{"encoder_arch": "vit", "model": "audio captioner", "dataset": "chords played on synthesised instruments", "train_examples": 52083, "noise_aug": 0.01, "n_mels": 64, "hop_length": 320, "input": "log_mel", "spec_augment": true, "win_length": 400, "tokenizer": "word", "vocab_size": 60, "encoder_norm": "layernorm", "encoder_norm_position": "pre", "encoder_activation": "silu", "encoder_mlp_ratio": 4, "encoder_head_dim": 16, "encoder_fused_qkv": false, "encoder_bias": "all", "encoder_qk_norm": false, "encoder_layer_scale_init": 0.1, "encoder_parallel_block": false, "encoder_inner_norm": false, "encoder_moe": "soft", "encoder_drop_path": 0.1, "encoder_num_experts": 8, "encoder_moe_every": 2, "encoder_expert_mlp_ratio": 2, "encoder_slots_per_expert": 1, "encoder_shared_expert": false, "encoder_patch_size": [16, 4], "encoder_layers": 10, "encoder_width": 192, "encoder_positions": "sincos", "fusion": "cross_attention", "decoder_width": 384, "decoder_layers": 6, "decoder_norm": "layernorm", "decoder_norm_position": "pre", "decoder_activation": "gelu", "decoder_mlp_ratio": 4, "decoder_head_dim": 48, "decoder_fused_qkv": false, "decoder_bias": "all", "decoder_qk_norm": false, "decoder_parallel_block": false, "decoder_inner_norm": false, "decoder_positions": "learned", "decoder_cross_attention_every": 1, "decoder_tie_embeddings": false, "residual_init": "scaled_by_depth", "optimizer": "adamw", "learning_rate": 0.0011, "beta1": 0.85, "beta2": 0.99, "eps": 1e-08, "max_steps": 5800, "batch_size": 64, "epochs": 7.1, "lr_schedule": "cosine", "final_lr_fraction": 0.01, "warmup_steps": 290, "weight_decay": 0.2}
Rows from block 6 of the audio encoder of a small audio captioner, named by matrix and row number. Rows with one number belong to one neuron. Each number is 50 + 10 x the weight over its row's rms, rounded and kept within 0 to 99. All counts start at 0.
Before each neuron's rows are labels from the 100 clips, of 14976, where the neuron reaches its highest value: "strongest on" is what is common among them; "peak in band" is the frequency band that holds the peak. Only what is clearly more common there than usual is listed. The data: chords played on synthesised instruments.
# fc1: MLP up (encoder.blocks.6.mlp.fc1.weight, 768x192), inputs 0-191
# fc2: MLP down (encoder.blocks.6.mlp.fc2.weight, 192x768, transposed), outputs 0-191

strongest on: arpeggio
peak in band: 250 to 500 Hz
fc1.415:51 39 39 53 49 42 43 40 56 47 54 49 68 28 45 50 53 41 54 59 32 55 27 64 47 46 30 53 50 53 57 54 42 63 59 50 34 58 45 45 58 48 49 61 55 68 51 39 54 62 42 72 57 54 43 48 38 39 36 44 42 43 34 54 51 54 45 58 55 47 48 50 56 33 46 35 40 27 45 34 51 45 42 58 56 54 51 62 42 41 54 74 46 47 32 60 34 42 59 51 55 54 49 52 54 31 53 54 49 36 60 73 56 39 57 53 48 61 35 64 54 56 51 73 72 68 46 47 49 44 70 45 58 53 50 42 72 57 56 40 56 70 47 59 50 42 47 53 55 59 57 53 51 44 51 43 70 45 49 47 65 38 55 55 47 55 36 59 33 31 43 57 58 62 44 42 47 42 48 46 44 37 33 55 39 44 31 30 54 40 57 47
fc2.415:40 33 31 37 44 46 26 52 46 64 69 68 44 44 61 66 50 44 52 36 50 50 51 49 65 48 61 62 39 62 42 69 54 55 54 71 51 41 63 34 52 53 61 63 47 48 46 46 55 57 49 56 56 49 56 46 66 38 51 45 52 51 64 54 47 66 69 36 49 50 54 52 55 49 66 28 59 44 55 46 50 44 46 49 45 31 32 66 48 46 45 43 48 57 30 49 63 51 33 42 53 42 50 57 69 67 41 54 54 68 49 61 62 43 61 32 47 55 67 42 42 47 40 49 37 42 56 30 62 47 51 55 30 49 45 49 40 35 51 41 57 56 59 54 52 52 42 47 45 52 39 57 59 47 37 37 43 39 59 52 43 60 66 55 49 38 54 50 55 33 50 45 43 35 35 44 35 52 51 61 55 56 52 48 41 54 80 60 44 66 46 50

strongest on: quiet level
peak in band: 250 to 500 Hz
fc1.208:45 45 36 50 42 39 45 41 44 56 44 54 62 61 38 56 35 61 56 53 53 57 47 58 52 39 47 49 70 53 49 48 49 53 37 48 52 56 58 53 50 56 50 27 43 43 59 51 55 73 64 62 42 60 48 55 43 65 63 57 48 43 50 44 49 32 56 47 32 37 56 49 51 49 57 61 32 39 48 46 45 67 53 51 50 59 55 55 55 47 41 57 30 36 47 50 44 60 63 55 50 59 65 68 57 65 47 62 57 36 64 41 35 56 59 36 32 54 58 56 51 46 42 61 40 53 58 51 47 56 64 27 49 43 55 42 36 64 45 45 48 42 67 63 35 54 45 55 45 48 55 53 66 55 45 61 42 51 66 53 64 38 47 67 55 48 18 49 28 57 34 62 38 46 56 38 40 49 57 23 46 55 49 74 51 46 42 33 55 32 41 57
fc2.208:46 48 37 46 43 47 40 54 59 55 57 61 35 49 49 56 49 49 45 33 42 48 57 26 41 55 53 53 61 51 39 50 52 36 66 46 37 42 47 43 44 50 53 54 36 40 55 50 64 59 57 69 49 55 58 56 44 53 52 42 48 74 35 54 52 54 72 57 55 54 43 60 59 55 54 34 54 64 52 53 56 57 68 55 46 57 59 44 48 41 66 59 54 65 49 51 37 29 50 30 64 50 59 54 50 39 52 50 42 67 29 40 84 35 35 52 50 50 40 51 38 50 59 42 52 50 38 51 70 44 49 65 38 45 50 53 53 46 37 43 53 51 45 45 43 47 34 23 49 50 42 55 58 44 29 29 44 71 41 52 54 70 50 68 41 53 64 53 60 54 46 35 70 39 49 60 44 55 46 47 46 67 65 38 54 54 59 52 57 60 59 56

strongest on: arpeggio; thin (high-pass)
peak in band: 250 to 500 Hz
fc1.134:57 55 52 51 59 40 62 45 60 55 71 47 61 60 40 49 46 46 41 49 54 48 55 61 58 43 51 47 47 45 58 50 60 44 60 53 50 66 52 40 56 47 52 72 55 50 46 53 84 79 67 66 29 49 44 48 31 35 55 58 57 33 50 47 45 52 32 57 31 22 43 42 33 61 39 46 42 34 69 48 50 55 46 53 50 52 51 62 56 40 37 64 39 51 54 54 54 69 42 61 60 49 51 37 52 54 47 46 50 48 23 62 64 46 53 63 51 58 48 43 60 57 58 60 46 65 57 46 50 68 43 51 46 43 59 54 52 43 51 32 49 45 39 57 47 68 39 49 57 49 58 55 50 48 42 42 45 39 38 37 47 60 36 60 48 37 38 55 37 61 44 57 39 42 47 45 50 58 35 67 73 44 46 42 39 46 52 57 54 33 58 42
fc2.134:49 55 43 37 42 50 26 45 41 40 64 36 47 55 53 45 44 51 48 58 48 42 50 44 47 59 45 47 57 77 41 34 61 40 47 58 47 54 45 59 46 52 54 33 51 60 61 53 59 61 46 44 63 46 58 28 55 53 38 43 61 52 44 27 45 32 59 40 56 52 57 62 48 42 60 44 57 66 57 53 65 34 52 54 55 36 56 41 42 57 38 33 59 47 46 51 39 39 61 41 29 47 43 45 54 62 66 67 40 46 64 43 52 54 41 52 26 47 64 45 31 43 43 68 47 74 49 35 62 57 62 61 46 32 41 49 55 47 61 54 38 68 64 54 54 38 41 48 56 44 43 56 41 35 51 39 62 57 53 61 46 52 42 42 60 51 51 47 77 51 36 47 63 41 47 39 47 53 51 38 44 64 28 58 43 57 51 49 52 58 66 38

strongest on: quiet level; playing: arpeggio up; vibraphone-like
peak in band: 250 to 500 Hz
fc1.552:42 37 51 46 41 42 44 46 48 46 38 58 49 49 51 50 47 53 63 37 68 48 52 54 65 56 55 55 65 60 70 38 53 63 50 55 43 64 42 61 64 54 44 47 59 26 42 45 61 58 48 53 48 44 49 38 45 55 53 55 55 66 46 64 44 38 54 71 42 61 50 39 63 30 31 45 43 48 38 47 47 46 44 48 50 55 58 38 39 49 54 49 55 44 46 55 49 61 55 60 60 54 47 49 43 54 78 71 34 52 50 49 50 57 42 71 49 50 41 43 56 57 41 53 79 45 47 57 49 42 52 54 64 59 70 63 73 64 49 37 42 34 46 66 44 49 56 37 46 57 54 48 45 54 59 49 61 34 53 30 51 37 39 39 59 53 54 40 33 35 48 49 40 52 67 44 40 58 38 39 53 39 44 42 29 48 32 65 59 52 58 26
fc2.552:41 54 50 49 54 51 40 46 49 40 43 43 73 34 55 43 44 63 46 27 59 27 44 46 46 42 53 34 37 53 46 44 43 63 62 52 39 54 42 45 41 57 56 58 46 87 42 61 51 54 41 41 54 43 60 39 48 59 50 51 38 56 68 41 51 37 41 22 62 45 47 57 58 40 67 41 76 58 48 42 44 51 34 50 47 38 34 71 61 50 38 47 50 65 47 61 44 56 63 46 52 49 47 41 53 59 57 46 44 41 53 58 55 52 50 41 56 57 74 57 55 48 44 50 30 34 55 39 48 55 33 41 53 44 46 51 62 54 45 59 48 49 69 39 72 44 52 54 39 33 49 48 37 33 60 50 52 63 49 69 44 48 44 39 52 57 48 62 41 46 42 50 62 46 54 68 55 33 56 52 65 67 60 51 42 49 45 48 47 62 40 50

strongest on: arpeggio; the note D; playing: arpeggio down; root: D
peak in band: 250 to 500 Hz
fc1.462:43 43 55 43 58 38 50 35 39 39 43 54 60 62 60 55 58 50 63 56 59 61 41 40 61 69 60 67 41 37 43 55 66 47 61 44 61 66 40 45 45 63 54 45 46 43 46 55 68 56 58 57 57 53 38 42 41 47 57 45 68 43 27 60 48 49 54 63 47 40 45 32 57 36 65 41 60 58 23 37 55 43 52 49 58 69 26 44 50 46 50 53 38 31 60 32 42 30 57 54 56 57 35 51 49 36 42 41 54 50 52 66 35 55 56 62 53 53 32 50 51 60 40 50 51 61 63 61 52 60 52 29 57 57 33 49 53 64 55 69 48 42 62 44 56 41 54 42 61 59 51 41 45 49 60 47 44 49 33 58 50 53 47 52 40 50 50 52 56 41 27 69 31 45 64 38 57 43 64 42 55 55 50 49 51 40 46 43 50 31 45 55
fc2.462:39 34 58 37 52 36 56 36 44 45 45 49 46 48 39 52 48 70 58 64 63 56 36 58 50 56 44 51 53 46 22 49 50 55 51 50 46 54 54 46 50 47 55 54 57 79 78 43 68 46 54 51 45 40 44 57 42 55 56 58 55 57 50 44 54 39 14 43 55 48 49 50 52 52 49 65 45 61 48 48 24 59 39 43 57 57 38 63 47 71 39 49 49 50 64 35 55 41 59 48 29 46 51 45 39 55 49 51 49 39 34 41 48 71 33 63 49 44 55 51 60 49 45 43 53 33 67 27 64 61 32 36 52 57 35 36 53 56 56 64 48 50 51 56 58 43 60 28 38 59 44 58 44 48 57 40 41 51 51 57 43 48 48 55 53 71 45 56 33 62 55 53 46 60 59 63 49 44 51 62 50 59 53 55 41 34 34 52 52 37 49 48

strongest on: arpeggio; the note B; the note D#
peak in band: 250 to 500 Hz
fc1.85:52 55 63 30 52 49 54 71 47 61 67 60 39 52 52 35 44 43 40 40 58 56 63 64 69 52 40 42 73 54 44 55 32 48 38 47 46 41 46 56 58 64 72 58 83 58 59 49 63 45 42 52 65 56 37 58 48 54 29 48 53 55 57 50 32 44 54 47 52 42 46 54 44 50 45 26 35 46 59 38 46 54 53 45 41 54 35 50 41 56 54 62 48 48 32 27 36 49 47 51 49 47 43 51 44 48 54 61 56 45 45 64 41 46 47 61 43 40 43 39 49 68 47 60 52 49 48 45 48 50 37 30 52 63 51 68 64 62 50 54 56 58 63 53 59 48 63 67 53 65 48 45 57 61 44 59 44 41 41 34 62 53 57 41 41 41 42 66 59 47 42 32 49 53 70 35 53 37 54 63 47 50 32 65 62 55 48 41 34 52 48 50
fc2.85:65 60 54 33 55 43 56 45 46 58 53 55 31 62 43 52 41 37 64 56 66 59 49 64 49 48 43 49 56 41 34 60 57 41 37 48 60 57 54 52 60 51 45 57 62 20 48 56 55 58 49 53 65 62 44 52 54 51 37 53 68 52 39 67 42 56 45 45 59 42 53 51 53 61 49 51 34 43 71 47 65 55 40 21 42 59 48 54 48 55 41 40 35 39 50 41 62 48 42 41 58 35 39 43 33 40 47 48 49 53 44 41 65 42 50 71 55 50 53 49 57 50 60 37 59 53 46 47 24 30 44 52 48 47 62 43 52 34 45 50 47 23 52 48 56 64 46 34 58 55 64 48 40 52 64 48 52 28 50 35 53 48 55 31 46 43 51 51 31 36 40 50 58 65 56 54 40 60 60 65 61 55 39 52 45 73 39 60 52 41 42 56

strongest on: quiet level; thin (high-pass)
peak in band: 250 to 500 Hz
fc1.182:52 56 43 58 52 42 54 70 45 54 58 52 57 57 49 43 66 60 38 45 56 58 43 51 52 51 49 55 61 52 62 66 55 65 65 45 43 42 36 36 46 36 74 46 45 65 53 52 64 48 48 45 40 50 39 46 54 60 45 46 47 49 67 53 47 35 30 59 27 46 49 31 67 44 48 38 41 50 49 38 49 46 53 58 49 60 37 30 59 43 40 48 21 70 43 40 47 62 51 57 41 40 47 57 57 60 40 55 44 43 49 59 46 49 60 40 40 53 38 51 59 71 44 40 52 68 58 43 57 66 48 60 48 49 43 55 52 49 57 62 59 70 46 55 56 31 52 54 39 53 40 48 55 53 55 42 36 37 45 43 63 57 56 35 52 55 47 58 34 39 43 51 47 39 62 24 16 39 36 47 78 45 36 54 38 46 55 46 53 56 44 53
fc2.182:42 35 39 51 36 48 43 46 40 45 62 48 44 60 52 55 50 69 37 58 43 51 54 40 57 66 57 74 49 47 39 54 48 51 70 59 51 55 51 37 54 57 62 46 48 32 28 45 54 52 30 40 34 41 35 44 39 47 47 50 46 41 43 40 62 47 36 51 48 50 57 65 52 35 58 53 50 50 42 48 44 53 47 57 58 45 61 32 34 54 55 57 57 52 45 56 49 21 35 56 62 56 45 57 36 56 30 46 40 65 52 67 54 47 49 42 39 63 59 47 40 51 50 45 45 56 67 45 66 65 52 58 59 58 38 49 44 46 61 63 51 69 39 49 66 47 45 48 35 54 58 49 51 72 58 61 48 63 49 86 45 47 41 58 48 43 60 40 62 43 47 51 30 57 30 44 44 62 58 64 48 40 39 46 46 43 73 54 51 62 52 57